A small image classifier, trained from scratch.
Model: 6.95M parameters, 24-pixel images, norm batchnorm, activation relu, depths [3, 3, 9, 3], widths [128, 224, 384, 672].
Training: nadamw at rate 0.0026, 18400 steps, held-out accuracy 100%.
Data: 97500 training examples, 72.5 epochs.
Rows from block 13 of a small image classifier, named by matrix and row number. Rows with one number belong to one channel. Each number is 128 + 24 x the weight over its row's rms, rounded and kept within 0 to 255. All counts start at 0. Numbers have three digits each.
After each channel's rows are labels from the 100 images, of 14848, where the channel reaches its highest value: "responds to" is what is common among them. Only what is clearly more common there than usual is listed. The data: rendered made-up planets.
# r30: branch 2 reduce pointwise conv (model.blocks.13.r3.0.weight, 96x384x1x1), inputs 110-164
# b30: branch 2 3x3 conv (model.blocks.13.b3.0.weight, 144x96x3x3, transposed, each kernel summed), outputs 96-143

r30.88:129128068131126125125093128128125134124128125131126128128127129128127128126128129128126125130125129118127125130128128128128128129121129129122127129136129128143129124
b30.88:077120127128127100127095101127092101088127128104098106122128117132122110126119125129099097105110127126125107092123115119110065100124110105120128
responds to: moons: zero

r30.91:122128072130124125128115128126128126127128133129128128127117128128129128131136128129129122130131126092127128130128127132128126128128125131126126128121126128119128154
b30.91:070125128121127094127110096127087122099128128093106098120129114125119119127119124129116101101110126126124126085135114117100080130133122096110141
responds to: moons: zero

r30.4:119129046118127132130075128126127123132128128128127128129132128127130128116130130128127122129131129102128131130128128121127127128107126131151127128123129128102126127
b30.4:076120127126127098127100098127086119087127127101103105120128116127123115126126125129106098104110126126124121086131117118106069116130117101118137
responds to: moons: zero

r30.31:134128158131125122131153128127127126123127133126128128129130128127126128139125132128125128127125126071128122128128127129128127128126125128124126128133128128130127139
b30.31:082124128100126090126139085125100133110128129085096085124124098109135122122100127129152140115106126126127154102145123117119094152120137106126131
responds to: moons: zero

r30.8:118129079119126131131096128127127121132128134128129128128127129128130128124134134128127121128133128112128131130128128119127126128121126128133127128124129128098127125
b30.8:074123128124127098127095094127092115084128127104106098121128115130122113126124125129109097106110126127125120081132119118110073119132117100111139
responds to: moons: zero

r30.5:125129051125126128128089128127129125127128125129129128128119128128129128131131129129128122129129129108128126129128128123128126128123127129127127128123127128110127146
b30.5:078125127121128100127102099127089112096128128096101102120129116121120117128115125129107089104111126125124114086132116118104075109126116100114136
responds to: moons: zero

r30.11:123128146129127126132137128127127130129128134126128128128131128128130128139129129128128123128125126074128128129128128129127129127136127130120126128136129129142128147
b30.11:089103128122130100128154094129117124129129130112105090129130105103142111125111129136160166141099129130131142131147137128131126139114126090135129
responds to: moons: zero

r30.21:128129166125129127131170128128129135132128132129129128128127128128131127128133133129130133127131132178127130127128129133128129128137129130143130127134128128140128140
b30.21:100089128105124100125098125123105100101125122088095112128112124102111108114113126115101091112118128126124095103127110122118110106120079117102136
responds to: moons: zero

r30.6:123128058125125127142094128127132127127127136130129129127123128128128128137127128128127128130129128094128127128128128124129126127118127130135127128127127127135127140
b30.6:076123128127127100127099099128089103092128128101099105122128118128121114126119126129104094105111127127125112089126117118106069102126112103115130
responds to: moons: zero

r30.71:127128154114129123129126128124129126118127121126121127126126127128126127137115123127126132128125128148127115127128128121129126129134126127130125128128124128143128128
b30.71:083093128134126097127098106124109099094125124114113103125123101127120109123110124124105100120112127127126106101119124123126068115137090099120119
responds to: moons: zero

r30.55:128128082129128126129100128128128128124128131129128128128123128128127128131127129128129126129129127126128126128128128126128128128128127128129127128123128128117127137
b30.55:077123127122128099127101100127091112094128128098102102121129117123121118127116125129103090105112126125124114085132115118105068107126119104114136
responds to: moons: zero

r30.40:130129141129125122128127128128129128126128136128129127128140128127129128140125134129129126128128127080128124129128128127128128128132125129132126127133129127134128137
b30.40:070124128119126103127133069125115128106128128100105105125124098122133089120123127128139143120084126127127148113144126120120108153107137030159133
responds to: moons: zero

r30.92:127128069127126127128095128127128126126128126129128128128126128127128128132131130128128122129129128105128125129128127125128127128122128129133128128124128127108127137
b30.92:076124127123128100127102100127090112096127128098102100120129118122120116127119125129105095104110126125124117087131115118104066112126118103116135
responds to: moons: zero

r30.50:126129194133128129132199128127129132136128132127128128127135128128129128126134129129129130127131131180127130127128128133128129128137128129149127128139128128144128137
b30.50:106064128112124102125101124119118104100124119096103109128110127107106104112120123110100109126119128125126097112131115122119114112123076114104140
responds to: moons: three

r30.82:126128069126126128129103128126130126124128131130128128128118128127127128130130130127129122128128128112127125128128127125127127128130128130133127128124129128118127143
b30.82:076124127121127099127104098127088112098127128098102101120129117122120115127118124129108095104110126126124117088131115118104068112126115101114135
responds to: moons: zero